python train.py --encoder_arch="swin" --model="contrastive audio-text model" --dataset="struck, bounced, scraped and rolled objects made by modal synthesis" --train_examples=78125 --gain_aug_db=10 --noise_aug=0.002 --n_mels=64 --hop_length=160 --input="log_mel" --spec_augment=false --win_length=512 --tokenizer="word" --vocab_size=50 --loss="softmax" --embed_dim=256 --encoder_norm="rmsnorm" --encoder_norm_position="pre" --encoder_activation="swiglu" --encoder_mlp_ratio=2 --encoder_head_dim=16 --encoder_fused_qkv=false --encoder_bias="all" --encoder_qk_norm=false --encoder_parallel_block=false --encoder_inner_norm=false --encoder_moe="top_k" --encoder_num_experts=16 --encoder_moe_every=2 --encoder_expert_mlp_ratio=1 --encoder_experts_per_token=1 --encoder_shared_expert=false --encoder_patch_size=[4, 4] --encoder_conv_stem=false --encoder_depths=[2, 5, 2] --encoder_widths=[48, 96, 192] --text_encoder_causal=false --text_encoder_width=192 --text_encoder_layers=6 --text_encoder_norm="layernorm" --text_encoder_norm_position="pre" --text_encoder_activation="gelu" --text_encoder_mlp_ratio=6 --text_encoder_head_dim=64 --text_encoder_fused_qkv=true --text_encoder_bias="qkv" --text_encoder_qk_norm=false --text_encoder_parallel_block=false --text_encoder_inner_norm=false --text_encoder_moe="soft" --text_encoder_drop_path=0.1 --text_encoder_num_experts=16 --text_encoder_moe_every=2 --text_encoder_expert_mlp_ratio=0.5 --text_encoder_slots_per_expert=2 --text_encoder_shared_expert=false --text_encoder_positions="rope" --residual_init="scaled_by_depth" --optimizer="cautious_adamw" --lr=0.0019 --beta1=0.85 --beta2=0.95 --eps=1e-08 --steps=19100 --batch_size=128 --epochs=31.3 --lr_schedule="cosine" --final_lr_fraction=0 --warmup_steps=380 --weight_decay=0.1
Rows from expert 11 of block 3 of the text encoder, named by matrix and row number. Rows with one number belong to one neuron. Each number is 500 + 25 x the weight over the matrix's rms, rounded and kept within 0 to 999. All counts start at 0. Numbers have three digits each.
# up: expert up (text_encoder.blocks.3.mlp.up, 16x96x192), inputs 96-191
# down: expert down (text_encoder.blocks.3.mlp.down, 16x192x96, transposed), outputs 96-191
up.43:508444537513541488480468491547484473498517473538518493526485501505482501500478448514473516501521517541487534536515516503452514531494546507509522536558496475552513500456513475448501518515474458540503509504520507503531529463461476517483490482446523465546469532540512506520483472532499481514
down.43:526503507490500524458544494489464528534535483489518462490447467516551463515513496557528497494514490480526489527516505493517487527503476492502485476485496479482511505510516472499530507466516467508538499522490449509513469512514519523502510473523480501486516458519427525507516506485489524489
up.44:496463498512481481508475478518468488512481532505479505482509499473485513502457479483481487529536548537528520502486511489506513534522500506539520512522488486517473445507489496485467480491516478501468499488507512526489493449520546479516488517508462493516497513533546475538502499494514506515
down.44:484494495520503527452499504461511497533530509490509480511496475507513479500510485512505502525506501478509494536521487513470494513493500492515486516502490541508513495493541533480501511511474509530491521494479481490477488511501515487489472481493509486489523503523486520493482495512490488481
up.45:522466523541541457495492521521514491456511452479516518462477535457505574512493514523503508468555443534478533490513487469508511512516510461511499452574542467472481537543487517540510514482516466485579447493517520516536511479466451526468518465415529515567468488495462479528537503498558537508
down.45:466480511521516498587479541520534489457536502542496523507470557465460561540459489428471504522497493547439515464486480466487497493512518493442485478540540479485499476526485497494486531537532492499501421524529579474513507496456498502465509512440519531523493504496554509476492474498493475554
up.46:538455518552534461500496511532496504454478472470516514450477527465503554533499514508506500455552442540487520497489456474500512487497510475507513466566551462477467547538493504554493502489519475489576458496514517514531521489470461528495515483454524502574475497469470463527515502471547543506
down.46:460475508529528494588475524545537491447511516522483531499487554466457556514439502436463511520512507559462524446488485451492488488522505488448505463528543469501503490516464494503491528515545474493489414521525588482501510495459489490493525514452510518526468507492547505484482465490475502529
up.47:522521465449501544496500535438491446443484512501481435494506532492479505474529547471511439496487457481514469504420527490506496447504536511490519505466505480577516533478482497547463460492493494490474502452499481570543532527499548509492503518512493534488453530514532475518494524505489526465
down.47:476515551472476492511472534508497504480494482550464541486486525504431543487463442485477534494508552481493505505512514509463529502529570489502511518485487471541492482475508510445493493512501511495471537464483517502470483476522488518506476499497520482526469517531553493535515511525484485498
up.48:520468522542541455492478522512507499462504453464524514450474518459502561525504511515491503457553440529486531491488482479503510501508502468504491469571550476482480537536487512554500507490512470493573449489513521520529511484477455512481499472447520506579465502482474467525523496490551542508
down.48:463481503522523490587479535533532489456520505530491534509482550459462568519461483443461513519510506543460525457488477477479487490517512496444505478532536478499490489515490488495487526525532482495480425522528595474519501485465499493483511515445527520529480508492551513477475470482487492544
up.49:531474532530531467493496519521516494465507451465514517464479523471506572531504501521502507473553437529480526494511478487518506508512505464509498452569546462470480531549491514545510509495510468482584457508514514519533511474479458525465512473432521517568481489491464475530538500490551535525
down.49:457483509521515488581478526520540491456528504538501520493474550475464557532458487446466512520503505534446517456484480469484496491513506498444501477533540486491499487509502501497487541528530482503497424514531581478502502490474500492465512520447516524524486502508539515473482470493483489557
up.50:512469518539531458494490523523514509473500462478522512470482524475517559518491513521505519458543450526494527498509483481501507524500511465503502457565540472472478534543491522537515523479504460478572456502499506512539510487472459528481515464438521511553474482492454485533537510495557537492
down.50:467486510524514494581475534525523499450518498530493521486468568467460558540460500441471505523504489545450504461477477464492498488511510486446482483543540481487493481504487485494481523542534486496498420513525576485507503502457499503487501513450519517522482509491548500481495475490500492548
up.51:504482461540492512496513447502468480500477537478502430493500505520504476474542504501537480480484483485539477505488525508500478471487511515481570533479491526513454525502503477507468475508492475509463513513542508528480488518493548515503537509534488475467482528505495502500464535495471481458
down.51:516495510521485497482499507471519473482488499502470518486441521487447517535509438501504489502511529510494496531498492480450504505508576512502498490514504478512474481479506496456460498529532517514493551502521497506469497493535501532500506509500505480486512521542525486529502543531493456496
up.52:524475513536517459501481499525489518461486456469511525447478540460489553527502522509507493475525452525491525479492473487510514489500505470527503481562562465484463521536489499541502502475527481483558473488518520518525531476489464525501503481472507517553462498480474461532539511477544553501
down.52:451489503535518491577479529540517509447515527529481526498495552447473547508439485434452513521504511558464526439489499462479509482532514492469506482515528472512499486524467488492493518507536483480494420501517573473498500511464490492503518509449505513523477510475546525472488453493469503515
up.53:517467532493519519478482472519474491525525473516518486529480491515506489508488468524486503503506517531479515528517495499455516537485510511507492519548500484518519481464519483458531528499494475530526510522522487490530541478483476503492484484470520488545511516532486508495496477543491496508
down.53:507520512483497512460553504490481527523531495498509469491432473533544463494502511531511505488499493480516502508520512512532481513508481509497488481469482478470512506509510480514520494472514473482525501519491459511508468514507523509514513461527466493492516457507435531507514507479469513497
up.54:491505490513482518525495499485478516463469507510496516522524504467496500490516503486482504486487519491501539457463499497486503440511507508522522494466483490558502487484476514513519494463501509479495497465494521500545515498513479491499505534488495518503472540495514498495507499504498484473
down.54:493486480521483499477503478483485490506507501486495503485524489521495493486488475542519491501481529485493502510483497499482505488499511499506501485481486482510488525496503505487530523465516488512509503507524490516491481484529516473507520518514521503492502497511474528491492488496488494512
up.55:497462475573495450488511449537474492498503524501519472492486505509494480486520487509522479480480513528513499513493527511484481491494508518495564522521484503505456505481518473476475491519485486521470521522546516510471508483507536521509534509512482464481489527512498506505475525485484453500
down.55:527497497524480515489509505456520477483488481481467511489445514491458520542524445517517475515505538495479483535483480491464500511485565521502477483505502493508488485495501488457449514522541527507497546503524487508474496491548507516504492515520493490468536515532532483517511552521494449510
up.56:497499540504540483496517550478500467501535460543497507501477539473470531482502496517484485494506504498483507498502507487490472506498527493500515471544503468505509514501508479490499477485495494506530510509507506531511530506502482538517531476487485500521477510511509512529522537489478483492
down.56:522516496509481517531548518488527511491541498494487500507426512473512517544507480490505506534505497508484499501486484500489472510488491511480472458502522486442505484551510474502476526532539511497510478530533512474501479523495530531503503506487499527461534457504503527460509506486479481514
up.57:481476486545503490534488495527532501460438520466503523477497524507480550517512504443453493509534488530489523485509452487505526471483489516485509497518519520507470516528483494552468500500508509475509486490510534485535497464506466512492478502490506493518482525458491475501475508481525491487
down.57:481525487515499507506446476534503512446463500478481520477509486484506502446461516476501502475485525524519527448488547474521517486554489483539484500493500476500502505497435529531524488465527484458513461462524502525475550472495470459519538491496491524519454514528491503514504486507510533494
up.58:505488506467506518492479463507486494531510488492519447535491474512528487520490505510487488503503505526461504513506488503500517516503500505515479510522506510504534462474498499481545531479495480520546493524501488500526525489489483478475473490477510514539534489512476498491508475549497515521
down.58:486523510472507493471534505521468534515509514507504488490447478538540465465474521502499519482492500465528493490547522526537493498519484512493503503454469486491511515507504491525528481479503491464493503488470481497498467508495513498511502454522476488502500477496457520511504490473474512497
up.59:472500485506489497546477507495531511484481515504466502513527520458483514471496495464500518508503527502502506476485489480509480500534512480506507485483518496502516475511466540520513519492547493474500484475495513489478491494510507497495515514487473522494523485521513490501503484529487482485
down.59:516526505491477491510510516480512486500513475511490521505508510497474524508495477510512486508488512485488494484530510518503491491509516530495497499484485493488510489498517499489494488507502522484492519501514502497492517478531484502479514513496506519487501512521518509494497536503487472526
up.60:509500505452515510481482466499473497531513479486520441531497476518531481513503518517490499490496478506462505508516492498515526520506494493504466522510499505504536479476500500487560542482483460520571484518485479507520518495482469497465470476476510511539531473508468504489521461553495532518
down.60:477535505461520481495526512531484527518521519516498500493456478539546467459465523494494523490492502471521483483557533523547489493530475506495502512446466498485512520521504490537523482475500493452462503481468498494486466508493501490515502451523476488493483474483462530502503478480462518495
up.61:498469505486497522493471450510480489527510494487512457523488485510527483518486484512478483510503517533470517518504501498487533525503510502524492512540498502506522461481500500475529547490492476526540496512510479495519532470500481491492470488471516503541542491523473496491513483542501497524
down.61:498516518473494502466547500509469528514525495503509475494450476547546475472489500523502509486499498465523497497541524516529502514524490509499499510456467486489508510513507485514519490465495482466495512498486471513508456507512508511501492458523482492494497468501447532513504493477466518506
up.62:522516462457503545494502539445492447435491516504485426494508536492479508479528548476515438498488459485514473514428523490503500450505537512493518509464508478568513533478476497551467462490496495493476496455503486572544529524500550509500510522518489536489454535512534473522488525501488529465
down.62:474513558467481496505477534510489497486496479555472541496490524503436541490467445493477534495502558479511498500509513506460524501526575486498506519482488469539500490469511505451499486514511505495466538467484520505473484483523482519504471500499519485534468518534553491530520511520481488499
up.63:517487446540485518492531456489474487491483535478506433506494510518493481487564501501562467487470483482524465503481529515499470465487516523482571525463490530512460534503500481505471474516490485514457526511552508525481503531489539527508547514525491492438492523501507504498462552489468468456
down.63:520501505528489501496510503475528470469487503492466522484430529483437519525496447502502494504508529513491489536497490479454496508506576525503495489515512483505475490482499505456460503532528518501493547497521497501461498497545508529505502494504499477480519518536540487526501550524491448506
up.64:492423537545569473494475520560495474470497480537505532499497511489450515488483469503465526496533522550510538529512490487457513511504578500491523507565504456556492512457506465473504491496496444525489505493522539512517523450444477536498502498452511472556426547549532495550476479515487492499
down.64:557481482503500531459549486479463503535540481462518445507456472509536454556549502563542470528508489497502487538486464472496472508469478511509498465502510482482509493513515457492515513469520483540548504542514457520542494507526518525499517499515479521473530469511442520477501522493492501485
up.65:500515453505467480511499476538476517509505476476497499524500479506506491471513542515517441576456577490436473458494478504561483482489466498502515445499525517471510476544489490478509512484533520535481505526541486490491558431548490468534527527521465556443518499463487496464485554530491497551
down.65:549508470511488504471493478467528472484459528490490502480489481521469462503524491530537435514456549490475455525456499526493493478486523572526495501477475526510497500476509507494469477520505551519468564469519465513514534495540510468484519538528484498474537547516525477533486544509504461523
up.66:508446503570553466489503497552518500443489473462510512452467549455499553517492510509500505459549460554493529479489462477497516517495521493518520453563538463478464542540478492524494506483518453493580472484515519502533518495479469533497533466441495511552471497476477471547523522492530535482
down.66:476481496527520499588503524530531494446521520533471519512458574447469547526454489432450508514509506562461508455498492456494493497511537497448505482535544469491500479520465461484477518531548488491511419514534574472513521506460498518506506504440491522522481494480572496492498491492471484524
up.67:495503522532521512520516534504552507442515470504483533495511554474464555501492499463500480492503491523490477484474459477501483506495555494471483437517518450472493507525469497500504502501539515462518492477507515488490512486521492533522508517485485526508500469508512479533546528499501515491
down.67:501525490511486508514529490529525533478515549511454503478467525478513502491443500454477518481503529531504468484514513481519504526516541499478485507476504485470511504527498484486493498525530509485485491476491506463458497505507530520548500478494458499501524452495529508498523517504439493508
up.68:505533508519493471533524543530572510426494475475472563509498541501461563511508520443486501490491497515477488449516460498533484487485522513470496439511516478449491509565475505532488506504522547435505509483504492457501507476531463543515507499479484534492499493461505475498523519488503495497
down.68:477543469506490502473488453515509535454484561485499486470485485501537453473469511444487530449476507533519478497505547476523560500532520464519469539463478489489518512486474533509524521497501488463519478452478476485446489518476505496515487488490473495529525472533489527505531463531466518496
up.69:480523489486466505520502507492520514505496470472489548547500517504506535510506515493469510505484502473474517423518450512542492475485476505485506456479515518485479480560504499531502494479510518452502502494500508475520506469540475509508484496500484525465497495463482507496507526503514488495
down.69:484529488485507470488460481518493532479473548520515497495491484492499448492464493475510532476477515503501483497488522492494539488529507494540484526471469506518530499462484538504542545517489497505486487467462492484478478524449500479493493497468497483515524525497519521479517422523507505499
up.70:484483500495511500539479504534489504487489505530486493523535516495465507524480490481481513516519510523508515476494516468510514518527522478515494486494522478514492475499474495480501509497512476508504463481486506506519498487482509518503472511483488514510465486503527466529510482526512530502
down.70:520502492499481516483511473491484517495499498479523491496524478512520491507524475531517497503493481491485509513504494509483534489477515480506495508488494506503497487503498510507520525500484498507521507500526497509509499479514460511479497506487517496499512494507473526472517489507513492513
up.71:473469475536524482508470477504477475493496488493511474493510535463497530501465491497488492484515466509466553447483526482494535456522510480512522506541524514531461503540495494506515517501485479508543440486524555533537518486506473513481480497453492497518503501471491507495522489503521509543
down.71:469457502522519481532473516529506503503500494515506496517461515469504531539476489476464522522535491540495529494472482479460489527496497468492492492544527501501496485504495494477517533497511468530487449516491559478516494520443504495486492495473512494548482510498521487480473454492512513496